config = dict(
    crop_scale_min=0.2,
    rotation_deg=5,
    color_jitter=0.4,
    parallel_block=False,
    projector_out=128,
    projector_hidden_layers=1,
    init='xavier_uniform',
    residual_init='none',
    cautious_weight_decay=True,
    lr_schedule='cosine',
    final_lr_fraction=0,
)
Rows from block 8 of a small self-supervised image encoder, named by matrix and row number. Rows with one number belong to one neuron. Each number is 500 + 25 x the weight over its row's rms, rounded and kept within 0 to 999. All counts start at 0. Numbers have three digits each.
Before each neuron's rows are labels from the 100 images, of 14848, where the neuron reaches its highest value: "responds to" is what is common among them; "patch colour" is the nearest of a few named colours to the mean colour under the peak. Only what is clearly more common there than usual is listed. The data: seven-segment displays showing three digits. In brackets: how many of the 100, against the usual share in percent.
# fc1: MLP up (model.blocks.8.mlp.fc1.weight, 1024x256), inputs 128-255
# fc2: MLP down (model.blocks.8.mlp.fc2.weight, 256x1024, transposed), outputs 128-255

responds to: amber glow (73 vs 16.3)
patch colour: brown (68 vs 31.6)
fc1.50:556471572513468484533476504453447469512504511492520518455483501513508503547517527494495483502511497511525517487513509463448521483500512448530540516513452502529518510522517520480455518525507495487530501510507538510497472489503487518520487513496500471521495456486468510499478523501509503476500521453530479480480489544504493456507514512451491537499458509545487505482462494459516498516506
fc2.50:475512454467515496472472487474515546509497541467502496499514521481482468489485494495481449526498507470496508512482470503505489502507499512519500451464554470503488500514497482515510474519502498520540542471484491537484561462502541544516468516524545546513498534512517526541495484480487514472529483530474459477506540475510500519530498516525459483487533511501499485502516494524494493518476

responds to: blue glow (100 vs 16.8)
patch colour: blue (63 vs 4.2)
fc1.299:537496481528492520510511431496515531522493465499503514504530489471466503504477531501529566540529520449500516494531495426529486500475466513467539432503492513496522498512548479479476521523534496470509472516503505535478529497524483540431530524481511503495473547547451507488493538532537493553523475497473494504490500447521530519465498520527531522491517510522465521499456499504514495511467
fc2.299:526486484496537473462509503516548513491455514541505511522487536516474489482456474525519485527480469535487474534471526558486514522486490493510489480493508509525531502480507440520453514533544505536502477498486488533486474516474520537477514507546516497501490473505501493476468529489508495455503519492516536476493488549538469483518485511533483510493507478493503518488489478507422510489521

responds to: red glow (88 vs 17)
patch colour: red (35 vs 2)
fc1.747:486544520524549494495510503481490539505491471484471471494498497436455517535453536459503524490518442511498514512500549516500463502499534496517488553472484538545494510509506475502499510490521517484511531519486503460508492417517453512516504497476544477484520502505483497494503472561509507505493526496495471507514446490468452473501524498500507480479501498510496490524492500475497515500476
fc2.747:512485471517488472506521495454486495554485527532549510497500519552479479461543464522482480493474473511502480505481468529500501487483493518492485477489560491461508477508534505495479482518496484539494536501486468538524563545461524502503489476496478509476475475501525530476510504483520509507493483497507510496484517506517518525505514502534522543486522459510534485464522494496555546474529

responds to: green glow (48 vs 16.7)
patch colour: pink (27 vs 5.9)
fc1.742:487522501495475477527459488534548507463492475477548508507481458493524473496535510516475493542529502493502485488515527478514510533495454494501490496516492473524519497520556493553475569506520514511489455510487458481538523484500514529457511459550489485513520515482475479478485452489498484489524513470496508472488492458483514516492494518513512503481523443486502521535526511515492516535527
fc2.742:462500485505537533461520503506510538514508521488468484506485487529531498478505521506484506489515453469521545533505486514476517458476496577520507476503549502494483480467497495503513467523494508486523512454521485557468471486551490518542501516505513506512504521530489561517471583490484536456490526522509462528463492497496489502471526468524500480525486478502469446507478493472503514484512

responds to: dark on pale (72 vs 16.1)
patch colour: grey (62 vs 34.2)
fc1.21:455444537461498484503468510479463478537476485480473490478500487531485499518529494504511500469524468492494478546505528500466448496529483504482504494514533511508502501512545507475491485503506496508500458454514523506474527491465519496460509474516509502518435496548471525478488530519510508508523504487459483499476507476511450444498494462533525448540507548503498549477513506527510486555532
fc2.21:559546517506483493534504522502477497495528471502538476474498491533504506486463473546530505527490543480527516495520502465515478432489507492531513512454520536516508495519519513549527544510498527520519512498496493514503471505501485474483516492534482502511539502472538501486522469461514507534492507489522511523509518495480495509497483486466471508473533461534503518486502530502482503482497

responds to: dark on pale (43 vs 16.1)
patch colour: grey (71 vs 34.2)
fc1.321:473486534484495500489527512487513489487487495513517485485502481482498537497511522473514497539542510461493500486506460517500482529475526499522499509474506529500501512551479476475495493469470511482474504487480464491457501518516513466504510490499496502474490469546515482477482502556476499483490522508502489536486528518503471537446450466505477500510525543530470522529531511502521494530476
fc2.321:516498462465498477507486485515506509502490501430478550497531475499542483500464531464484502481511488557523471479465516476503455512525456532511488487499470594477474520493450509506478480524484452483502490504489465514561524506483495531477508506496484541493523487465486508466506506539503514511508531497521498514466489500518492500532545479496533530491522500517525500542462482524519490483507

responds to: red glow (62 vs 17)
patch colour: brown (63 vs 31.6)
fc1.420:525524526450502490511476496497475504538470507446521527530505442496511480521500471489550532514520505444520490459469542502564519479523514529488492460465479500486481466490505480500480459479510477496516548505509515498520477530528518538459503498516502540506480500539471454509510501499482517494481513518500532499483509494462513508499507536478475510506471503516543510532503499516482458508511
fc2.420:504465486535475513501451526517525505490505508461494478503493549510500538480482483529492478530488497506508473477504531502477476513457522506495445533543474443517540515509504514468499509531554504511493487474498514509504498484507483490528500513476503446467501518476518501490501496468500459454487494472486468529517486497552505484511496471518489504490511496524489478446509497492520530498460

responds to: blue glow (43 vs 16.8)
patch colour: blue (30 vs 4.2)
fc1.1:480541489497525499485480481488484490511511514501487511464498508529546536511537511506491470507472533528534490543468508487482487495491474457505519510469494562501479486514477528469467523493435461472510521499483534555514456473515500485515438486536503450523536527488494458490479557516493474541487503495535464526526499492468554512469477483495503494490507510504547493481469509498447486527489
fc2.1:495488465545515528511509527483549525481517541476536463502520545454504427485459527482514516491545453514510489472551487489469546503530488466493467501495526497511511489505488509522534491500527483510472519489494452475506549521514491506568520483490535534537482493509508521506502480486459474463510511510470495487511464524501512541542469521494488525472504486452468493510500503527507467498518

responds to: green glow (44 vs 16.7)
patch colour: green (36 vs 9.3)
fc1.709:474500505498479505479506530426531469484484481554509519503488554601453505480505470526557518513470476534508504489507464535495483489529474504479506495485475487525501482516491502490518515495509442499428484479473505551519505522515509500538501477557488478493453485517480502518491455497528492467501497536514457519519522480519514532495495511458491492513484490499505523531523540525518501498484
fc2.709:501501507467476466511484455529519476521528536515512491487487467452515465522488496490479467482521466454506509530504497477529508490483488489535493509467501471498475528497494465518538514495513507520515542461458484468528509471513443514514500529458523524508492518483516517524511546485513494516506527459508508531507473535501457473513510539518458516488474469516524442454502451476462487524501

responds to: dark on pale (100 vs 16.1); second digit: 8 (27 vs 10)
patch colour: grey (68 vs 34.2)
fc1.37:474493504479511474494536502519488425476504495550528515471469505477460503509501476485499465527502493463519542513501488500524523477524498524528496506512478524508491539509494509557496522475482515465498471531489516448529523516492459522501546448501514532508474491497534475504547455514507510500475472498520510503522472532476453526506485517493488512473469552481533489498487525511497502466494
fc2.37:532506544490464445491481551508475515511534516517507487515499458522519500499517488526528490456507486532532460473461492499460497479518477510540525518485496492452517499540510493471469496467519471517478496486490510502502461508509499451507477474438472533506505535479483497487516487489473503515500541465516540484480486489526508493477553541524481468495509487522511508518505485505527506495542

responds to: red glow (100 vs 17)
patch colour: red (40 vs 2)
fc1.13:496474456482526540495440425494507527534511526482514513551493492481495515527509478494452479457488496493476451499474493512497516481507464498466538468507479515484537491461469509521464501478484485489504538490518493546506490498494501490507457530566535503502487491549498505478536518523461481490507497517508502503502488521491535478522487473487509546490523527541519460500481478465514515497487
fc2.13:513474531506509537472479529518498524515519523513549523486530535508485495454487519527535520517480510481528508509454516497492495533523454494515454549453492523555502505461509492483516523447548511560521526514517494484441540513528494519532518488508479479488517518470508482503507502490501494539549511514503482468505517489462497510506509539519496503475527503474513471494538507526551506489457

responds to: green glow (48 vs 16.7); second digit: 0 (26 vs 10.6)
patch colour: green (25 vs 9.3)
fc1.3:529519495504492507487517497518480512537553521490520475461519445520476460503541515463505530515535521504507455501447504489481475512532481480499494487540479516488550505504549523460499468507495522545514486530500473535512474468533485530520473481522506533469465518509556534523527479477493511541508474481525488500473422503478498517457504496494529503494497464465500483529568517516486529507521
fc2.3:480490495552510480529508472451499457484480481480436505538448537510523520518532504517485493495507522514501524555506529519480512474481530506480472526472516492516518476495465484540519477488517498461467489490534505494498506551461485452461505575555476463511532518527464507503450527512517482480477509470497531550507537500500496500499494486489468501492559516507491528480444495460488528479510

responds to: white glow (39 vs 17.1)
patch colour: green (29 vs 9.3)
fc1.59:502504533484486504469482524493483467487467539489517471495526541524515485496483537443519489550442521496509503439497481466547463508490472458495495490462468516514456481501508504502496510521510496478506528502501487510469475492470525492501483485524524552508528509469511526468490507522476502522509514521495472489500514492560467460515507456456511459526484475525532488537534457512522537506526
fc2.59:524467438478517480547492452477457490489511483465471515503459481515543464496501489475484489517507486491452491487483514523480501462496457444524515539485518463508493489510529486506482507511543484507538448506462492476522470521495493535487487540488486522524536490494468523460487469494491502459438464524467485513518480517502496507482492467498492485525482538480525502515474514515531456462538

responds to: dark on pale (77 vs 16.1)
patch colour: grey (66 vs 34.2)
fc1.375:486491520492495474492436463510507468517521515482477523506506488463482478468532460453513506481532518514495544555526474497509487489525489504490477461548480499482475490469549550507552529525523458511447512505511513500482500524472524526453474480495508482501505449555504519452501547508506523479491487451499521514465518475477477501479504490506486495504457480493520551494467500524492532450486
fc2.375:508510510479501489521540512454507528471497494542503527518492527430485519532538521467470500450523537483548517497477468484455521527468496496479520497478502481425463510491496480499466515448449507525523524482476515497494487491517467464505478533541488516470523491472538508531512520517506491515522512512493508473546489490492486556523478529480530508528478462484518502491499494469503547532522

responds to: white glow (41 vs 17.1)
patch colour: black (29 vs 7.2)
fc1.78:449496505533515524515458519568504491480452520487518481489467505491515487502515480474459490513489518477498470530486510538527504475534516501537466525454519521524481530483499494501541484501497464504503497548474474514496485501473477507510473479529540525498492478462472533494482495507533511504540516492478539517521481472518486508456556424500504529486506515505472479512575540515476537494477
fc2.78:526510521473447500523489503478513475507520486518516475521520514557510526528502512486518520522536526505511530456496488432480453509524487472493534496533511537487506470510502483471496462483514527515472531500529498493472472497508549499495500520470507463496504436543498491498506496505479505509540499485538514481522502502482505498515469534531495489513457501504570556487498499513507492520549

responds to: dark on pale (66 vs 16.1)
patch colour: grey (61 vs 34.2)
fc1.346:475527479505540506527494468473544525469501509508484488495466474520469511519515504520501476520511465519488548511479474534477510502419447529505521470533464525526460483496502488492522450506483472534519525475521473494515542502528523488497492517535477515517487493483509549543485422527487521515465500484506482488522423517512498498495452511493488541521502493488509484514499495512452469532526
fc2.346:514475480484490521502498533509489444470506467509470490455486527501538514545420515511474521516493521452472448504500491468498511546546522477502491523470497460493512496504471489529503516471548496521494480516476498539522453488476513497466503541513528461527482545516502481439507543510537527497547498543491521527498575533499496487523511471523501467491512507517496501469466518501549484467525

responds to: green glow (95 vs 16.7)
patch colour: green (56 vs 9.3); black (25 vs 7.2)
fc1.446:514519492519478505458510493532518476539473517509505505504452497468552483520523493498475496503485472537537467477529498516519499496519467496551530493476471503478520524495484518522475442530507518529485474482513469504521477524501493516485466521465522526507540531508511480469517494522453551488497518494515464481502511472482505503482502522499503454499481529507501478541490512484538496498489
fc2.446:483510542474487495490484534480510500491479522519511507544515508543514511535495527453549535505492491533513537485475517482472477469463499490466484503470466479529441501464528515495481496460504519521516456504540489502502481517518489502501492505541503531490526489487480470530495475492535439501506488562527485467484487529537485478518470488492485505481506501495537460501505538461501551523531

responds to: red glow (64 vs 17)
patch colour: brown (60 vs 31.6)
fc1.2:504511537527456538489455512486490495475512485466542484493491553481499512502454530463501472514499476515518467486424534509478517517503466486465552540509513494498489464498524516522540562503496493483501522505504503524512526512521544475487490489495481516486517503506530476507517514551471509491525473487477525512548472492507469515461495465468514461510504482495469531507508511484486477460502
fc2.2:536456461510530470540506486523520468522521491501449484497509494525451494507511442466501505506485530474512495542536494475482533488491511561485534473514527519513495512459469474507557461495507477518514465505507525478496480508501469453481516495524522485512491515531477524490452498472509435480514528501476481506498505527490528533503436537506525525464533496485490510457484460534505542483502

responds to: white glow (77 vs 17.1)
patch colour: grey (66 vs 34.2)
fc1.305:526514510512469530447518476523548486501484544476530481487497492500526431458490457474498513502507487492477451539509508479468497456483474504498552513445523467498538488496520493513520525483507482508513494500467497521442540497527463465543528520515538440479506527507482528538483504502506503475490493510493490527515506476513463520490467498553477489491492490522518537491490539517520484485491
fc2.305:517474483477511489520521491498504498473519482500449542525477505523486522493482517489522480536465528515525536491524506485520506506507541554497489509569444538483530487535463510484480518510434463513479511523522504481524483459462501489503483551496512514497479474478471452471501507502474516522473483472538519480479503500534515501520505474488503499498498506509544454484482465490470502505530

responds to: blue glow (54 vs 16.8); white glow (42 vs 17.1)
patch colour: blue (26 vs 4.2)
fc1.499:526541491491501518432531456512503514494451548508510473496518524495489484501491486510465469485467473557473502477491476491506503491540460515479532481506500504490461463454487475516482487505488436512505499505471525524515502469505490488532554533469482507498496443510544498511485540523515500495508481449517476522518534522525487516500494491528493516505520472469492526506519522491525504534524
fc2.499:494471472513503470500488535571473501511524507475464514472483470554537504494516487472505509477547495485493493540472565540509513514452570475498533480518497482495520539482545525484475534514536527510478481455491472534501496501432497537444527511514522499494510550503463474520496511519493482522526507482542486504481478480526517474466486518501493525495525509514509502505487464487507489465511

responds to: amber glow (100 vs 16.3)
patch colour: brown (70 vs 31.6)
fc1.645:540545521485499488530543544505488481508491485525510470500496500492570474521487477490489461529491499525493506534530510476492509477514456538499510505520500533483516496531481476456476531484509499489478513503496491485554491470504495511503502519483520457487490461469530488475474478475529505510468460432459512485467498478534521511492515525516491466457519518550484497467481502503472500548475
fc2.645:465516490486467515488499500480520481498516505491474472474483532521504471470482491471452413501522550496496503520527537493499507494496493473507520560520488526530503544508521528522535512494493485504533474458461486486511465468527495528537501472515516459491489516500487500511433534529511505475519567500526483523494490525542507481511564516524517484530487491461491525462510493505471467548501

responds to: dark on pale (70 vs 16.1)
patch colour: grey (72 vs 34.2)
fc1.144:530500563481506447477489468558488479522475496531477537495526521525513512502519465497509537513475477519525513477510470519520471535506484552503506510489475508508505479506530543511527499462489545485526517496460515513484497472505496477511518497522463517490520499508487522428474475459528499484526477458475450470513510503522498526472499482483505468518495521490547472550510487474538546493500
fc2.144:489528467502488513509467509483510479519490513514490481496460445530494526528525483483468500447523515501453459493465499484494488462516506419490505453509487455490518528470523472507469538543502510524504501520490473483506484529517486483496520508474503512451460526499497528553474502510461513516466542470482514523519506489539489489492521518481512508504470505536509520480482536536500482503492

responds to: green glow (99 vs 16.7)
patch colour: green (62 vs 9.3)
fc1.643:527533487508505509482476475539515464476466563491530509476533525481515510491534527513479503522510501509468484490504503465466506508500453532528506498467518449462510473451492458524480513480503468488479507471477491502492527490519509506471498508559469538523489472478482554455474462516499503472563490486523541515469505489465554473473494520519518516469521500493534484498516514480513540500480
fc2.643:482471503481529515531494523484488492495524512484486514485454483482485511475486508458530529471477512531553504494494511505461510498485510506518503456484520538544498502500519473543485501523487497506490494490506493513475533548483482507514495496492527449491516525516523464510488514454478516467486500506491450460470510501521485474546513511521507529445504484526452533515470476525493499503515

responds to: red glow (37 vs 17)
patch colour: brown (61 vs 31.6)
fc1.250:426482459485487450504505495525482488475472504496496480507525462510497555482479538479430460470506532473533484473491470514525506539489493554497534457499505520525502497476492542467533516491500465492460506506488497510478488532492496495512514504532490494527502472500496528502491519518545532496453461491490480485497501526541488472520515506492476509494551527481474477515512524470529523550498
fc2.250:543495520499512491463507474544478495562509468481485557526507496513466473506497460537526504533505498436494503525480547449504519499504493506524451517536489511528533512464495519487449456481531528505515465532545472517506515528532470534476505478523528514530575515466510503485493497495502441480555522512519498469527514523478504450492487510510522471498489502546516480510459456534440525476513

responds to: red glow (36 vs 17)
patch colour: black (36 vs 7.2)
fc1.675:505520537512510539524520549492492500493520472488488470486469529522471498481489508532544478446500456470498472470523527491486489518479506477520518516425531479493479500455568526524497472495478457523502525488483488500491544527515477510546459499482524458507469505480523507480488516450522509494511512496542476557523524471499523515451482533490505453463482495498496486536467515467497506488489
fc2.675:449495490472512501494515490547517493466499503543506522455517487504463554503532491459469517513484498485539496520497493535495506493516482484534493488547525510509488494510494504465480499517521548464500437489463521498464482492485522460500548516512474482519526503499444495508550467516467511495485563470539525482497486484487493469537492493512523502470498483520510540474528481518478450501478

responds to: green glow (41 vs 16.7)
patch colour: black (25 vs 7.2)
fc1.212:551497481528492490432488509483512459506480506467474484501498549490511528470457460462542488467506522548488509494474479502466512483462467508523514514511531505516526516497516524454513495546530475483517486493500482515524488450487492497490511466488523469471523490506461506529522479466510503483526459556507513473481487448491512489509485469512520518478492551501511528532468549480511441520553
fc2.212:497497488499478500523498447537469509464529472503486522472535501522463480501518506493548536509466517493505501472500493517501474507498519498463506480503460474490511484551508505561510488494510545521460486536503472486510510494522522503498465534530470503555472501493536508472487542526513441493506531499507488500531499556501495523516458549497489485501530470509469507489518473518517494474483

responds to: amber glow (99 vs 16.3)
patch colour: brown (63 vs 31.6); orange (26 vs 1.1)
fc1.114:502533515460454493524470518534488495532517452507498470517515488513502522502515492507516463498493519479511495481503497471518505535482502527491494502516509518480540544514488477526491519503533492469493514476532509511554479464502539514488501515535545508497520481484497525513500487414518493474520461432500506506488465495520507517487546500497476493487488493515496498464472470485475501548511
fc2.114:482534463530533516483530510488509488488511531508465513485484510496514501512500504530477456509502546473533502506501492506519474489493447467484497494492487498518490464510511540510516504489504458529516522490453477500477448487575506551494492516498481514485507493470533532503487533498479500516506511526522463453508501502526508497462509496527502472522524485498465518507515512518504463539516

responds to: dark on pale (89 vs 16.1)
patch colour: grey (76 vs 34.2)
fc1.519:495477483515488502467474524515492522484471455501510522503506514480527483500436528506500495482463521475549490504496494455449507506497496509511532498526481516496508505535509447500462486511482536503516491522533493511521489489506470498524480462517558506543500476529524527450489499501509457502485446507493503466490505457470517477494488504512475487523482553463497487477493497508476472541489
fc2.519:502514518517490558515487481514511505516473512461520531491512512541506492520515520502529564528477476512466497523487500489489477485526477458527530499471476511487560509454522548494481517503513447500468498508486463485458497556486484479504454490508488509503456504488470484491489518477515536513533479468511489526455470497539484527492569479492522493509493436478488558530521522493480503454485

responds to: white glow (47 vs 17.1); dark on pale (36 vs 16.1)
patch colour: grey (61 vs 34.2)
fc1.508:510516505483511517487547455500494499505534494483481507489494479481561517495536500472477489487495459486520482443518494456502484468459539526488519507479521576465527455497523491483540532517491483520523477457476513533516492488467478529509458511493503522507500512485513441508506492504483506517501456496492470528492475504520539525519513459497525474539507547510472488530524470466505544442463
fc2.508:503484488501499490494499529552548487486499487525508501493471521540481482558491531480494519502490524494491534531488487508528448437509537473526501513522491466521509496538522530514511508485516514467544530532528489488505494495547514517490524522475464529502465510490503526498504548481517520548511526479512474481524576464484496480505478505455426502506491482478524459465496491486519485509527

responds to: green glow (100 vs 16.7)
patch colour: green (74 vs 9.3)
fc1.230:515529512512515480485479491538543454510527516519511485496519511491504490523548528508465526508448512520558523548492476458549509475527480546469490436480509470435486528481463482500495437466455527521489508510501475505522537494532455495472496488534494503510559508518488535501493491529470511476493439496475497487476489515469526532454520493513494488460525495491490510516473514509496521487522
fc2.230:526507496473502509499479494471508516467452528480498526469500528475513506473466517509541464494512492542518494508521531538456510449495517481529515491498480468525507510476503512521509447517504542496513514459515502505514514505466472496527478478531463478536525516470517499519531487487473513491514536534524487480517516454500512467508492509521512527499523528490506499485526544509496521532503

responds to: dark on pale (70 vs 16.1)
patch colour: grey (67 vs 34.2)
fc1.47:455506540513544524481514502472502565544517545533504481481534510490463479520480507512449510477490490501512481482509525472507496529465521486482505465528496513525507556502499519476480495486473509496542486492495508510489478431488441450498525453498483463504517549502516510486526489508495549508538489501498467463516480533528498498493498525499500471504505488428480512513494533487484458480466
fc2.47:532489502556481516532431459543533474475528525492525509502486476530518503486510481474551494518506534489493511552494527529552490509497495497517523535494518506486530443526540498527510535493474497485476491506499471518510519534524493511499540499521491484515486465485511493523476495549501496502475496505517496543482460483481472527523535461476481514538474485554517452470513499492466566542507

responds to: white glow (43 vs 17.1)
patch colour: grey (65 vs 34.2)
fc1.408:520504551531480526491558503505478535453554512503517521508498498510464495505531499482525517503477524466524506482520521470489493522514529472474495491494522526539482478490532497491477480478497498466460494530514525524511491520544524516503467487505431525535531516486507492493502569513524537517504447469511519497497491495549467493469460464500503525488511469501503451488510532465474499471516
fc2.408:499437459517521489464494467499508514486496501511488508519491473516515436507496516519482534518523447518462496481562502522503524507553478487485498511503482468488507508539497487518511487505504496504521495514491482572500494507502501534462494541525499487544415482477489544484484479496487480537538497506513529474461500512488495512502501498493507507504529472498477519468504504470492498516486

responds to: green glow (57 vs 16.7)
patch colour: green (41 vs 9.3)
fc1.450:470479476525501514497486474516480502495494477504446530484549545487487541555510518486516474504490515497506516464509506513514508494502472499512525476452525496511485513531471451473488530472541467485534478447556517578500510494512483499509475507497522490543482498458474545510451495516477488487479463518504471520471507479506512505477500512513499480476446509508442516515509512522514489503549
fc2.450:520499498549506519540517534480524515486522514519553491525451528510551513440493529476520508493475499525522470534534474477484512499466483518498515514510487498508484487497516497517528516509528542518479501458501482495492467477528478461500512509499534533502533499483519530497508490447520474505510512508527500461478484462465481494518498462493463487505499512510544499493528478471530457481425

responds to: white glow (92 vs 17.1)
patch colour: pink (27 vs 5.9)
fc1.453:517514485494483515493523512504474479499509505510495466495503471510504509514553480540475505507499486502489515522532553533496476522492477513489557480546496526545490509503545492513437556533473480510462534524493522521521509540517509489464500447494510491521530505514492502500535494470503459474521448506459491538521515526512544523524465492525506466495447479494506518511454507483527481485482
fc2.453:462492483495522477495471522438523524494469494521495537523523513526495512522481490469519487494476531476517508454476501475525489498506491484505537486482505501468454444474492507498533517464500528514558495502525525490531483498494509491541487572507492454499483538518473468506500500491495506520525525474472484485508487486489475491473567508489508554521513491497550502509587499475486529487503

responds to: green glow (37 vs 16.7)
patch colour: green (26 vs 9.3)
fc1.281:538460511543513475443469515459502491508467497493518513477495494527496472510493508482494442499461478513484540504492505526532522485483485518521497489484506503460498507504483465480510518484447452528539500514512431518495518516495521552524496516488471536496475519556482501480504535536529509480486489560507492490499463517545528510498487482501499520527464512518507512512504578532505517537471
fc2.281:434496450482554535531507504551473544503502540498498482489485539487530485507492451449524526486539526521488495491493485506505490515537459520514484498520490496513482480474521512476504525523506493477483484511452539521488505451474514484504497476523486480484467509472522520517516470470480494516514543432479535524499510488503484484466486555457532491479571534498488524550503491484512513506545

responds to: white glow (73 vs 17.1)
patch colour: grey (62 vs 34.2)
fc1.477:473515468471485526492540510480489522476541513510495477487480496487505529534538463507524515508488475522513512539533475500463497481451519478550530477537472503499452490468536524468513487534460502531497485516492519576515506418505531490497470547485488499470513489486491505465518497493458499525530527518529497497518489494498500535499470504497473466538499532525500506516507519459469449509563
fc2.477:544511496518526448525491509487528507509515540469473509485509543501519504503463516480480471542521517515484482471484494485533500511530513522470435506489506468538534504485472494487512479483491502506505492501485503502536460545489486503517490535495507488498462480511472506527502542517489499505504467476448532491470518524508511480589545480553523536470492505505504454522528529457485511506458

responds to: white glow (42 vs 17.1)
patch colour: brown (62 vs 31.6)
fc1.339:528467452481500495495507525446487523451447496480506548500509487494475531472473495511478560480484496514473528469526507510455507496468508491557475521483495510543519487482547534519501497510535477484468502531526566497532508509485500511495537516501485461497539484506501506484562513505542567531516479512523508528481447513502495486507496511463504469492527446534466435479527479445500492500468
fc2.339:483550525473495531526485488518512482530527500490524452524524477514515456534473496480511485540524545494484496504482481500523527425540475506511502491496506481490548532509471484517483510495457478485516458489495493502521446533524491513483460505505514500502511517455478508500450498524468478485498517534478480484484528503456482533496515498512495504557500476473486517522499508519525533496480

responds to: blue glow (88 vs 16.8)
patch colour: blue (45 vs 4.2)
fc1.625:483507489529508540449498517483495523507484507519523503502539499479431506498549559514518540508471463504511534537504509466466466493526470513512526505527540474472457536510529480518490524510480498474522473452520530586480463490488501468495539473500511480547491521486516462477474568491500476503475484502493517515479517474462483517478461506478500498490518464496482524523512476488464518510498
fc2.625:519471516515504511507517513524529528544481505489504422524501529458506526497464467478472499492539513536481462486514492544512501553492518499460496481518506520553518486512517477509489492478518488504480482508489472494501495518485502545483482509534507487507564477492503505438486515493510497476509521494509505481526489461524534473484528525520522525482546517454524447462528489497483514495494

responds to: blue glow (57 vs 16.8)
patch colour: blue (34 vs 4.2)
fc1.674:511502545474505462513500532494494471465487574517488480425505534503534506465472497479503497530498485487477495537497494512490510485502429486497537499501515505533538452484499481523493508508478446521499523464484547541480465487473514494479446465528499501511519471503492486500488519472473519483551519515499448530523496494530498554517497502489487476465479473439523516507482457459516476485469
fc2.674:486482474509527496505489510475537504532523467457507506515494475514467488515498508460495512474508469520523488475526509462500471548558538480492517499493478514479494496482470498493497454443516508461464516530492483490532492503530495495511536544474543534546462513505487521518485524480488456511520502494512516483436502515447513510514461498506543553531488510491453518496509541517487472490477

responds to: dark on pale (98 vs 16.1)
patch colour: grey (72 vs 34.2)
fc1.608:519475504483491492469480532515495517546488523504538484492473523555553480465561496515548479507527470464500513550514464521511505487479486473554495473502513487495502519485490532462535497494541527516498467467481485523509473537520481469484502511501449533521495482496500524526501489507446469485474468504512498484505510494471487513521475512509491498485518512487502463470517524491523535470513
fc2.608:482521492486516546493508495474490482503463517467489532505547557486524525497519553511505538481519548507512496522503512463487515472472493496481511479484541558525447521501505451521467497467481450479428491509515442487518538472494477511479476487485530488536513490519527470493512493495555498479504526500498510504489497471530474451555509522535544516451529485500523475485486500496526488521510